{
  "model": "waveform denoising autoencoder",
  "train_examples": 52083,
  "encoder_norm": "layernorm",
  "decoder_norm": "groupnorm",
  "decoder_blocks_per_level": 1,
  "beta1": 0.95,
  "eps": 1e-08,
  "max_steps": 13400,
  "decay_fraction": 0.3,
  "final_lr_fraction": 0,
  "weight_decay": 0.05
}
Rows from block 9 of the encoder of a small waveform denoising autoencoder, named by matrix and row number. Rows with one number within an expert belong to one neuron, the router's apart. Each number is 128 + 24 x the weight over its row's rms, rounded and kept within 0 to 255. All counts start at 0. After the name is the row's rms in percent of the matrix's.
Before each expert's rows are labels from the 100 clips, of 14976, where the router gives the expert most weight on average: "strongest on" is what is common among them. Only what is clearly more common there than usual is listed. The data: chords played on synthesised instruments.
# router: slot weights (encoder.blocks.9.mlp.router.weight, 8x160, trained with AdamW), inputs 80-119
# gate: expert gate (encoder.blocks.9.mlp.gate, 4x32x160), inputs 80-119
# up: expert up (encoder.blocks.9.mlp.up, 4x32x160), inputs 80-119
# down: expert down (encoder.blocks.9.mlp.down, 4x160x32, transposed), outputs 80-119

# expert 2
strongest on: saw pad
router.4 086 [144 130  79 119 108 155 151 110 136 118 118 143 128  75 116 138 112 118 125 123  91 116 149 133 102 113 111 134 143 120 120 128  87 100  85 136 130 133  86 183]
router.5 085 [116 145 115 145 135 128 157 145 146 119  91 128 106  89 128 132 134 124 128 148 127 133 122 157 123 130 125 145 135 140 130 128  82 101 105 158 131 128  85 190]
gate.0 041 [128 140 122 130 154 136 168 116 116 132 109 141 121 130 134 121 134 144 142 120 112 168  68 118 118   8 191 111 163 175 164 103 115 113 125  99 129 130 133 112]
up.0 044 [154 129 125 128 143 113 142  65 104 129 110 141 118 127 131 120 117 106 127  65 126 167 123 133 111  28 128 122 150 195 122 126 117 130 116 107 137 125 108 129]
down.0 045 [114 146 129 145  74 125 131 108 130  95 157 132 131 108 150 114 104  79  88 141 127 187 128 149  45 129  48 129 142 128 115 127 132 126 135 108 134  82 119 140]
gate.1 060 [131  67 127 121 128 127 208 108  70 131 121 113 139 147 114 135 127 108 123 139 129  91 153 123 126 129 125 128 127 106 103 169 124 127 119 119 130  74 106 139]
up.1 068 [128 118 132 133 128 130 124 128 139 166 148  70 106 137 133  63 132 108 145 144  76 134 148 159 128 127 153 133 111 126 153  82 169 125 105 144 123  69 121 119]
down.1 060 [ 94 121 159 119 138 100 128 128 135 102 106 135 107 102 130 146 125 133 110 125 159 126 129 127 182 100 115 109 137 130 117 120 140 133 128 119 147 120 124 110]
gate.2 086 [ 88 150 124 123 111 101  91 162 101 135 123 204 133 152 124 153  92  94 138 154 174 137 162 122 124 135 124 153 183 129  51 129 124 109 124 125 131 114 119 132]
up.2 076 [140  99 134 137 149 126 185 137 126 128 166 101 128 103 124 126 137 179 125  60 171 137 131 130 178  77 134  78  60 106 147 121 111 151 132 133 122 139 163 103]
down.2 090 [155 128 144 143 108 141 112 127  58 136 132 116 166 135 130 137 107 128 113 112 122 126 138 128 134 137 128 119 111 125 110 148 123 123 134 143 128 129  92 162]
gate.3 043 [ 96 141 163 143 102 110 163 171 147 131 126 121 129 115 143 135 123 151 126 135 124 120 149 135 150 129 109  95 112 132 184 139 150 130 108 142 189 143 118  97]
up.3 044 [116 164 225 125 105  75 166 137 160 127 135 124 119 103 129 117 127 161 127 122 117 128 129 116 129 160 128 187 134 132 205 124 123 137 115 144 111 126 104 114]
down.3 045 [135  78 128 133 133 121 134 109 137 144 124 126 160 130 128 127 110 128 127 122 127 161  90 116 118 193  72 132 149 108 111 161  83 134 120 129 112 121 132 119]
gate.4 154 [145 154 128 130 161  58 139 146 100 120 120 125 131  73 122 117 121 128 131 123 131 122 160 151 171 130  95 143 104 160 128 145 162 115 130 114 133 119 115 122]
up.4 147 [141 114 118 150  60 151 105 126 145 126 133 128 128 134 136 128 132 128  74 130  92 124 127 129 100 139 167 122 139 108 126 129 117 130 129 174 117 153 129 145]
down.4 139 [128 141  97 151 126 122 134 134 111 127 137 143 125 113 176 133 121 133 105 133 100 128 135  93 127 120 102 127 131  77 153 166 115 128 139 128 120 123 131  83]

# expert 3
strongest on: vibraphone-like; pink noise
router.6 104 [152 191 132  99 119 129 162 132 140 123 103 139 118  92  79 140 128 139 126 163 123 133 141 136 108 156 105 155  98 145 149 130 154  84 136 112 127 153 106 140]
router.7 098 [164 178 122 114 124 119 144 145 121 123 140 180 140 123 118 118  84 158 134 151 127 115 136 113 133 153 119 177 103 157  99 101 119  75 140 123  80 166 144 144]
gate.0 130 [120 112 116 139 126 161 120 137 158 123 137 181  96 128 142 125 138 127 128  82 125 124  99  94 126  86 130 134 125 159 106  76 104 148  98 142 127 143 133 127]
up.0 145 [114  78 138 148 135 123 127 143 182 158 134 127  82 147 158 105 128 166 142 127 128 109 125 172 172 121 169 146 128 200 114 112 129 129 117 130 127 127 143 110]
down.0 147 [140 128 173 110 125 145 128 130 109 126 125 128 127 121  96 120 122 107 128 142 136 105 118 123 117 133  94 164 137  98 128 151 161 128 139 102 135 106 110 149]
gate.1 059 [124 122 150 130 127 113 151 132 167 146 132 124  94 123 132 132 126 131 132 123 138 122 122 117 127 136 140 171 121 140 152  74 131 156 114 163 136 106 128 114]
up.1 061 [144 128  33 127 149 151 129 100 100 164 137 124 141 127 147 131 142 122  73 143 140 147 144 127 141 128  43  81 145  91 108 131 137 107 138 103 134 160 147 137]
down.1 061 [128 147 169 125 117 135 130  81 165 168 156 128  71  98 129 119 129 134 126 176 105 149 113 124 146 115 173 110 190 132 186 137 124 133 140 156 119 128 201 123]
gate.2 068 [146 109 128 126 133 112 133 129 127 117 131 128 124 121 126 166 133 129  64 132 126 123 128 125 122 126 165 127 138 119 125 145 128 114 134 207 168 111  92 201]
up.2 067 [ 95 128 128 129 111 131 143  69 114 149 124 101 123 151 143 152 113 107 118 119 122 136  46 123 158 119 145 102 124 127 131 174 163 164  86 149 181 128 157 114]
down.2 065 [183  90 126 124 132 128 145 128  78 130 105 143 167 127 120 130 138 106  95 127 136 155 117 154 123 132 105 125 145 146  47 118 144 113 144 123 127 137 114 172]
gate.3 126 [125 105 193 138 131 114 136 134 117 149 119 132  90 134 128 131 128 109 127 113 136 127 151 126 141 112 143 125 133 161  85 164 130 139  64 183 101 100  67 144]
up.3 118 [107 138 154 134 103  85 121 106 117 157 110 134 118 128 100 120 120 101  99 129 126 129 165 105 128 123 104 147 134 172 125 190 132 107 109 131 152  83  99 133]
down.3 124 [134  88  97 160 126 118 127 137 125 210 123 108 121 144 136 111 127 131 111 139 118  99 120 130 130 134 155 152 154 114 127 136 127 128  99 120 129 131 202 117]
gate.4 045 [173 119 126 129 156 127 125 133  97 127  98 137 140 130  99 165 148 137 127 130 138 142 150 100 139 130  74  99 125 107 123 148 114 143 100 132 145 167 108 139]
up.4 045 [127 123 110 133 143 171 145 125 144 135 127 102 130 129 164 131 182 110 115 113 239 127 126 112 109 133 134  69 123  49 137 112 125 125 128 134 128 170 129 129]
down.4 041 [118 135 180 124 113 128 144 104 138 170 104 124 124 128 104 139 126 128 174 149 192 123 128 149 164 116 161 140 126 148 134 128 127 136 118 128 127 164 102 192]

# expert 0
strongest on: clarinet-like; square lead
router.0 098 [102 147 142 110 129 143 163 125 151 130 141 189 104 120 143 117  87 150 183 141 122 128 134  95 124 137 132 144 121 146 114 105  87  99  94 130  88 158 117 143]
router.1 095 [128 159 137 129  76 131 118 112 151 124 103 189 116 125 143 118  92 156 183 117 146 159 138 107 135 158 110 138 152 103  97 112 101 110  85  99  71 156 136 125]
gate.0 044 [113 106 118 188 121 126 167 151 128 139 152 132 127 128 149 140  67 123 124 117 160 129 120 123 130 124 125 140 129 115 102 177 146 137 126 102 129 123 144 151]
up.0 041 [132 132 125 132 109 128 131 219 183 170  73 111 132 138 123 146 121 169 138 132  86 126 113 145 168 131 127 133 136 131 128  96 143 133  76 114 125  87 141 147]
down.0 038 [134 148 131  93 127 127 148 131  78 127 137 132 169 128 127 116 157 134 121 116 210  49 127 128 154 109 128  98 144 135 126 199 110 125 129 132 129 142 161 113]
gate.1 082 [137 155 130 111 107 122  94 127 133 129 130 127 129 118 130 171 106 179 134 182 113 117 129 142 126 119  83 136 113 128 139 139 128 129 134 126 133 126 126 127]
up.1 077 [123 153 158 145 111 128 127 138 133 140 129 117 140 136 130 174  82 185 144 154 155 104 146 166 113 160 131 147 144 126 109 128 126 130 125 109 128 120 113 128]
down.1 066 [123 133 130 135 126 142  94 161 147 106 135 173 124  89 130 125 128 114 130  61 138 149 131 128 138 111 123 123 128 157 119 140  88 123 132 155 139 174 106 122]
gate.2 058 [195  98  98 149 151 126 153 124 134 152 129 138 119 114 126  88  99 144 180 134 129 136 122 177 137 146 151 162 138 128 153 143 116 113 137  96 100 136  68 128]
up.2 057 [139 125  84 158 129 105 107 137 130  99 115 123 174 126 119 115 104 126 162 111 147 129 160 149 121  80 100 120 176 179 122 130 126 117 133 130 142 138 132 126]
down.2 055 [ 92  88 123  97 124 225 103 155 127 130 117 131 130 134 113 126 127 163 145  85 129 113 143 136 107 192 132 126 123 103 125 130 101 127 122 133 143 173 136 126]
gate.3 119 [175  49 131 136 147 138 114 128 127 139 103 118 130 128 132 138 114 126 123  85 155 111 125 130 143 131 149 135  83 134 125 160 125 115 121 143 139 127 150 126]
up.3 114 [ 88 229 117 126 105 124 142 128 117 140 130 131 128 147 130 128 128 138 135 180 122 141 123 128  90 131 122 128 119 121 133 106 128 142 140 103 111 122 126 144]
down.3 103 [131  98 134 108 134 109 165 134 112 118 103 128 102 128  35 144 139 107 134 128 108 128 193 186 123 172 115 158 127 123  94 113  93 123 135 122 129 161  94 128]
gate.4 055 [131  77 169 123 139 104 127 125 131 107 157 130  85  61 135 122 119 116 129 126 122 125 182 130 129 114 120 172 143  74 114 129 133 125 147 185 127 110  69 109]
up.4 051 [137 130 135 126 126 141 142 141 127 119 130 124 114 136 134 138 127 154 111 101 128 124 103  85 148 123 150 101 109 131 127 121 128 122 126 134 130 116 180 133]
down.4 057 [126 161 139  77 117 122 127 128 139 120 142 115 130 120 162 128 130 157 148 138 126 130 130 103 127 119 126 143  96 134 138 134 131 132 124 106 127 112 161 130]

# expert 1
strongest on: marimba-like
router.2 114 [127 164 129 120 150 127 148 134 154 138 155 111 124 118 150  77 141 181 116  96 124 109  95 141 152 152 111 152 107 174 157  80 146  95 115 123  78 122 144 112]
router.3 115 [120 158 184 131 153  94 147 143 133 126 134 143 110 100 120  87 134 151 158 114 124 114  87 128 112 141  85 168 153 177 129 132 189 112  93 147 106 154 109 102]
gate.0 120 [122 125 122 131 110 129 146 117 165 119  84 139 123 139 129 116 171 138 132 137  97 136 103 186 148 102 137 202 124 138  75 105 125 128 127 120  71 112 152 129]
up.0 120 [146 132 104 122  57 158 128 147 119 108 115 134 131 125 119  56 122 121 157 130 125 130 108 186 105 125 127 145 162 135 133 126 106  99 126 145 126 129 113 120]
down.0 115 [ 60 130  83 189 130 155 125 183 126 192 128 126 174 174 120 119 137 104 109 128 137 129 117 200 124 145 140 129 134 171 134 139 120 137 115 123 139 124 132 123]
gate.1 174 [128 134 108 133 177  95 177 120 126 129 111 127 104  24 133 170 166 128 143 123 152 131 162 128 191 107 124  92 126 150 125 115 124 116 114 127 135 131  94 128]
up.1 173 [122 146 131 151 153 117 146 140 136 141  91  80 128 124 104 145 128 128 121 124 114 124 126 169 152  73  99 111 118 156 138 117 155 135  62 146 153 165  82 142]
down.1 176 [128 127 177 108 152 104 169 109 128 129 147 132  87  52 142 110 123 144 137  87 169 149 110 132 112 130 115 127 113 165 120  99 156 113 143 146 115 112  68 132]
gate.2 176 [ 98 119 127 121 157 165  76 151 148 125 134 144 125 142 136 138 143 130 133 113  98 106 113 114 238 131 133 155 114 130 126 142  77 122 119 142 128  87 202 147]
up.2 165 [ 77  95 128 130 159 154 115 128 165 137 145 130 114 138 148 128 130 122 133  72  93  91 163 127 222 108 125 138 105 154 130 126  99 150  84 193 128 109 153 147]
down.2 192 [100 139 146 128 146  82 128 147 160 165 132 105 130  94 143 120 123 139 105 123 133 173 133 149 150 127 143 126 148 164 150 172 125 137 125 106 110  96 133  66]
gate.3 034 [128 112  90  83 151 119 136 127 129 144 152 118 125 126 130 129 108 152 169 128 117 125 127 127 145  70 131 142 123 129 141 128 138 133 119 143 147  98 137 127]
up.3 033 [ 83 155 128 138 120 125 108 130 121 127  90 134 160 143  69 139 120 129 125 130 115 130 132 153 127 130 129 137 156 155  99 128 127 129 124 130 104  83 123 130]
down.3 028 [141 124 134 140 131 141  72 107 129  85 133 129 134 121  91 123 116 122 165 150 106  92 132 125  51 127 123  69 111 126 161 148 119 119 126 112 153 153 127 125]
gate.4 160 [170 146  75 128 106 130  97 151 100 127 124 132 203 119 121 130 116  74 135 133 177 165 151 167 123  93  97 114 163 174 132 141 128 124 128 142 144 149 111 150]
up.4 153 [131 120 147 123 115 147 168 131 142 125 160 126 110  82 107 127  82 148 127 178 115 123 106 123 155 146 128 142  99  91 131 186 120 116 131 113 129  87 128 154]
down.4 171 [132 113 142 113 136 184 192 173 118 162 104 117 177 132  84 136 133 140 128 106 157 127 136 114 129 138 100 132  78 127 134 164 104 157 117 128 124 176 128 156]